Rows from block 3 of the text decoder of a small image captioner, named by matrix and row number. Rows with one number belong to one neuron. Each number is 128 + 24 x the weight over its row's rms, rounded and kept within 0 to 255. All counts start at 0. Numbers have three digits each.
After each neuron's rows are labels from the 100 texts, of 14976, where the neuron reaches its highest value: "fires on" is the input token at the peak. Only what is clearly more common there than usual is listed. The data: rendered roads seen from a driver's seat, with toy cars, trees and houses.
# fc1: MLP up (decoder.blocks.3.mlp.fc1.weight, 1536x256), inputs 128-191
# fc2: MLP down (decoder.blocks.3.mlp.fc2.weight, 256x1536, transposed), outputs 128-191

fc1.440:119121136135098121126127118095112087098153107157118124084125124102128128161131094130123124190107123110154145117150180114090112101118136125118099116094152116171143132112175142142155160115145109
fc2.440:125115102140127121110117138137146135144129127139130126108130133176096101152170064146156074175114114108111146150138126172133110118105078117129101093136140111179153096156177124139148139117162113
fires on: "that"

fc1.342:109145118151098099150098169130116139174101087119162103141120126120143175136124139048095140129137097166129109140117112164144112118139129138133158130110055142126171124068132128152139165155099149
fc2.342:118180124155126117109164101122089133125141114127128110126156165105089106133100163137148129066128102101140128129098121124145125142123145137172188150121161128122131125170145156131168114129129084
fires on: "yellow"; "green"

fc1.591:140109167128113094149109142105114161134137118114122119133122089105163082108156121149070153186134130164112134136112162105100134125121125163115090109112140139119150138118102133126098105110151112
fc2.591:120103165121101150146133137136128140156149138108149122131074110151157076118103127154059107185113104143116106154131167127139139123138129111095083136142121108157151105110145112121097126115135099
fires on: "that"

fc1.219:157093169136097132137128136117114156103134105101121115136123103126175095121166121124080133178129117157113112154129170102132111097137141147093091131129162121107148126139093118102091103092145125
fc2.219:116093162127081163133134116140110144161143138094150130128064108149178093112111144165068136176110105129121108160153140120146105117127114121100085112142139131139151104105129122120103116090141115
fires on: "that"

fc1.36:132181133148121148096144135106117126088141131111159133154159100094157160150107118096083154136095120118169079117158132122138169100130106076083113137138140130127126153102136137163161086144125109
fc2.36:096170108141105098106115134113104139139068141095085093102156168139149132131101151118146163103104134152151085123120121088149121158170134124156140086115115116088066159102092127146162102099153122
fires on: "red"; "blue"

fc1.695:084127098112142156111098085144167104099151149129127121093091111108167118104103171130184117204097138168157158134127134159107137123135090152113124088146113110161141146114110176119114153126157149
fc2.695:118151156151137186152159151125142126133092120117137153136154130157108118129177134138113098088127140159153105079086154183111153151106132110112108154147110154124138159148148128107146058106090100
fires on: "a"

fc1.10:146132110092135139125140102156140129108126088122148136134086165155131126149114132113102119094153136132168141163134134116047092136122168145122109139143166122096154098112161117130099119162137094
fc2.10:144140124119143119182080117158141110109130162099135141085170159160142116117127147152147151124127171136125153116198118122143146106153135106108114131140126102145101150064183137117152105091105128
fires on: "red"; "teal"; "yellow"; "purple"

fc1.564:148116141106118112140150142140090120133105106137132153120121134107087080141186140126143107158139110123152131163123158162112096096122078139107098120100153123154153111109122133188112123111118098
fc2.564:144128104149134113105131118138167145137132133115120131107128166135143113108117128130134104156111149116108147121158129138134145134095066122138123101129131143150110118148170128173154078106124114
fires on: "a"; "straight"

fc1.54:151178142142094165073157155099125129154161095112136177154109122097131103123161106143099178118111154118124153180154108125138162130132152136134108138137171126104112095143102106142109118151112112
fc2.54:094140132180125135110108106133164135139109135197143150093183150135135107160134140153144117108104127146095127089114130108112134154110161115127106095118139132145124112166143137128145164124125133
fires on: "yellow"; "green"; "purple"; "teal"

fc1.565:135126131141139121137157163122154139136081118096120107097139136142101146085141153137119122151148123118111123168107171157111143080141078133143179167158094140150170122142144136157115150119129166
fc2.565:136156144114167123149116128104120167127154138160149126169115161131140182137164150090094110123129117156131147132133125142156149153111141114175169146111091120114135128144141116124139134125165148
fires on: "and"

fc1.261:206179154130131156099133108125151158117153079158150141138123138111133110105195113139087165102148113120129166120162112124130122154097132134111147145145167146140138068105107121164115105148120128
fc2.261:141129149137100125108088101127150150132104155162145148097144143179101140106127109117092127103116132129107127111117132109150129099122164084103097135105125118162113146161136141167140136179100108
fires on: "brown"; "blue"; "teal"; "green"

fc1.175:125135103117109145150125123160097126112181097100139149117175129063159108127126090125108169173100139127122084152136096114091153102144135119114119117130136116143148147092107092117110130128145131
fc2.175:143137125121120134090140159112099147158070140141124126105158178161182102076122149133117127115090154152095115099126127151134135108113128146137096116139114084095099151106163124137150139146146122
fires on: "yellow"; "white"; "teal"; "green"

fc1.497:167145103122123104140117110085169088111156133095122156150124127106115142129158134163155117156172142127116130111156141098081110151151157150123147091142177157098134166167167138119167111112172178
fc2.497:151156142123097129131108138139101138176115156101147096150132127149095139111111143096123156136196121158142093141089155165121104133140134091116087121159134083084157105111140123093119112114094159
fires on: "with"

fc1.391:159142184132127152123101126145097121132142158155140134118121131085121129131154147135133089143115146141109134118125139156144111131142140147130116174112120099116179128099157132138138102073092151
fc2.391:165161112117131169132136091138115117142108100107123078136095123112104145105143153111104132116144099104151101159145114150091141153126137131102180119157116082075115112137148104154086181213081128
fires on: "brown"; "orange"

fc1.62:145095105099120165176128164145112118137187093118096144132107115111128108119125137130131125146133129117127120129106117103118134126106149113154119149133148127128119108065115121162103102093130090
fc2.62:101156106097117126129154051150117142134120176109121118128121140141113086112135132151141131139069130169142175145146152137148174106130116124129158114150135143106165143105160078125140134133145094
fires on: "with"; "dog"; "lamp"; "barrel"

fc1.527:133111164157152111110110156128145136112111135145114121089133148101157147134130158172124133153147121102114129145119124133112139135129104100178110139100112101131128109074134100157103111129088172
fc2.527:099127137106187159108151126102135126143149167120159145107138147172116124128194140132155119136141116157140119117133139127118134117096121098094128084130097116128123150150123153140127148145189152
fires on: "a"

fc1.710:091098171127051174099125115128117131121125160178137112109136158116140102096162128117124068126121145177119108090099129112115111110134101149098111135138104135166159131090088117114146140093117168
fc2.710:114119159105145150114125134133098132140134161120145110097113135117130140081125133129137179119129134093122094147141122113151165135131135116130125120137092190141125123140116115163094105099125109
fires on: "a"

fc1.460:123139124114118084121131109138100142107123150115170158138156115093166108110147104120110115120126154100132092120149105123105136102152130112131112116172158111120125149127151094147148102094116125
fc2.460:123146154131122110101113103121160125144130137116064086124117159104128081100100123174129142121062092153156098110097106106133104145138135105142114112133109097112105166104167107145134117119156142
fires on: "brown"; "yellow"; "and"; "teal"

fc1.469:092133134112146120156110135117106126089109103118126145105129106111179150158142077112124139146151143140106143123153102100136096163147167097203096144134063132148141133129153151086147131072142099
fc2.469:155118160109159089134157100125137109112127100117128146146162118089140147128133151082145137137158156146119095101136104119161134071128124105102127136137171150113111124101151130113088089130119156
fires on: "and"; ","

fc1.602:133103144117072152130177124138118128162119146160126115117110158180138149135162109132119120118110107117159114128107132138107100104128137156176113151135118129157137107125113126145130117110186151
fc2.602:136147106169197086134058115127116119099112151105109144063120080176184106144112118148141085111122160100111094086141127146153135166125116119119127122100138130104146157139105144128107132155099106
fires on: "a"

fc1.289:126111171130127088136139124114111108108148119138146135102106133101136099150138128105125114176138126115145157111156166133157109111108115118077101124177174126148155130115113127143116124099119086
fc2.289:153140124156150091129114101136155160160129132105162144114164110170109133113110129144150115181140148141150133091162079132174153131109109115073133092174132134114104139158134120146114111092073106
fires on: "that"

fc1.704:124127134142144142138126146127124112152140112091113086118149098123148124125136127129158154139112134111142162130129120183094117109113130106117126128107144159129119125128129159136155125128170127
fc2.704:165111123100133132128143130120198132127096122173166104155135134131125122156095131152099153144159133109142109175111109083135139146109154126122156143150148114157134129152136087161171149096105112
fires on: "blue"; "grey"; "pink"; "teal"

fc1.320:158144122148137148118142184143101123168100134153167114121156158182094091138097122120134154142150147119156164134131119133162152124128131094098118118133112159118132115145129190103092101120120108
fc2.320:123117172123131144106139152092097096168130076088134094133133154126156124099103135166158144143131159125121130092127092177106119117114107097140199153166130091117138153122136109117143128111102148
fires on: "with"; ","

fc1.349:149137195140119143097155119095132133123129114113167179137140115109127124126130117129071156127134105127130144133136099121129150143135117133111131140131168137121140092173104149158118131149142112
fc2.349:100170115155109106091082140092149100090115149191110137085182154138112135154116143133129162089100127134127119109129120106115134137130159108141127091115132109139104127133114136120129163131107134
fires on: "blue"; "white"; "pink"; "green"

fc1.563:152127101126137101146136126128113180154144094132165112153124174146109148138131117124119114106160119095104174161116168087124121129134137159133142158132099125152073134146135117152142152143142131
fc2.563:121099126150094141100153142149139124139133141146134093132085121139141150135173125124108117091111072157135104110082147145084096131122122165143171113128161144148137137175165149130148144159173156
fires on: "red"; "orange"; "black"; "brown"

fc1.753:093132169117149120097079093133087149115113172154080177148154122134140131121150124180101078146134149069132141114127142136149114162136130138171129099162087116124128136157117170129159131133135113
fc2.753:151170129145154118113101052133123158121121097165157104117148149120124152165104162135096137095142143118125154098127096127126094129123154145174102148126217135130119163140158129144157132117100107
fires on: "brown"; "purple"

fc1.729:132135146146148116125138111122149103144183135121160115157121136184134105158110128129129133121137140102129160101173096137126117167142149123076076137173161147125120091157124136061094089129132153
fc2.729:131094137132101135162132130141100111137156104116096110161100147120139154101162115131160155164107160131108107130156146138158128084133132111089131145124112089099137126086138149110155099115107139
fires on: "with"; "car"; "barrel"; "lamp"

fc1.299:108175122092092104111075133091107118140188139167139159154090112128143139171122140137106118157138132090171119117123129106139149107162116127154121125183174125092132096135132130155137108122128073
fc2.299:140134095164155089135116151124146118111149094097171083149163153130149105121135167074153104138128167170124150098100112160122146120132074157124120124164168113144108167156134095123159133140104127
fires on: "brown"; "grey"; "white"; "blue"

fc1.137:139136094137132102142140126129119152146137104150146120156124171145109155139133120129130119105167106104108171174107177090140135124146141165119138160148100129156093135152128127149142168146141121
fc2.137:134091122151086138103153134145128126141122149151134089133085121134126151135159124123111113082119074151137098129080144149084112132114120166145179131129172152143148138180157152138149146161172147
fires on: "red"; "blue"; "brown"; "black"

fc1.217:117138156106090073126128114110091124128132110138153140109132107125098120120150125119130088162157146129141115148094093096141098084072105127151105151121177166107141132121137140122121132147126110
fc2.217:155107096130112129106154112157114100104108154100134107092158146154137115189085107125163136135091106076101135138109139127120115146124112118087132091135129161097152123161134115164108096134101143
fires on: "and"

fc1.734:119120078133095099141130167136132132118087109093155172130137144123106110107114135110153115126170147133131169172132155117099118082116129151116157125143066137129125104202093111117148128132123169
fc2.734:115153158143133159089134138119096152121118163150134157126156137088099140136100144150153071097099121079124112149140166114123120143106119163135173105116163099115081094143119181146157098153149093
fires on: "yellow"; "green"

fc1.331:153153117147079096079133122107140135142141118171117100105096176121139111140138112157131108168118173107155159121160127128164116162131136152083133138179080152144100085116131116108163152086130109
fc2.331:139163170131130109139074102070095090090147116133138101129112142140138105134091107117157092141093105137136137145065076134150157111130135110131155128128138103124107126112067086116138096138149173
fires on: "with"; ","; "and"; "blue"

fc1.214:125115127114094170140143123070112132171139110100112144120133113111115195080159141112118132132125151136138084141167118138106069131144115145157092141126194084117107151174106148155116066143118124
fc2.214:111159121158140117157117128084140152151128126125154148077158150078126128082188076117103131136128062156123099124139145173117138105149135131145167103128128126120163123151120097113114107117165131
fires on: "with"; ","; "and"

fc1.293:154137066138141116125135134135115090144173120133100146115167145072131100140139122125107132147130126092149085098128141114138144149151103118154142091146164125136136123180078104191109135114100117
fc2.293:121148075121149132087129142139095145118097113101111125155200183089136116119139172137149115107108154136123095128124139108156168130142105080162144087109156127133144181099106148086106117097148175
fires on: "yellow"; "red"; "grey"; "orange"

fc1.222:112109086103174140120104112089141089121104122144145104062125082137126110116096128110112130193123119092082130114147120143112119116127094136127127128110123148109147167099131161151118145164152148
fc2.222:098192135103109167150132135118151102137139114130134070112154120146057150098144153176113133124136133116128105101120143128136123141109121105105137124080085120070100143123168145124151114139078109
fires on: "a"

fc1.354:164143106132100108127122129118102165129137108120147116142161160106097137170114110144158123109164153098128185176146156085115139146115108139120119140169112146109101130123127119157134113131168147
fc2.354:154112138106126120113138123132150146116091120175146078137068140120126150146153163092144118113107099138143094101132142132114158132107133133149189143124137123141115144165159161096182155128164105
fires on: "with"; "black"; "grey"

fc1.8:079122100096141116114088102110142175106166161142129155107111133098151146136157201103149133180133091140153200127155146125110135146123134132141131105103114111182139140097140173110124140132194153
fc2.8:132158125175162184161131121132161126099107114122108175119158123144125172140105120121131103097120101114134155077144122115110128173169145079146147178122159131093145136077128117141162111131102119
fires on: "a"; "car"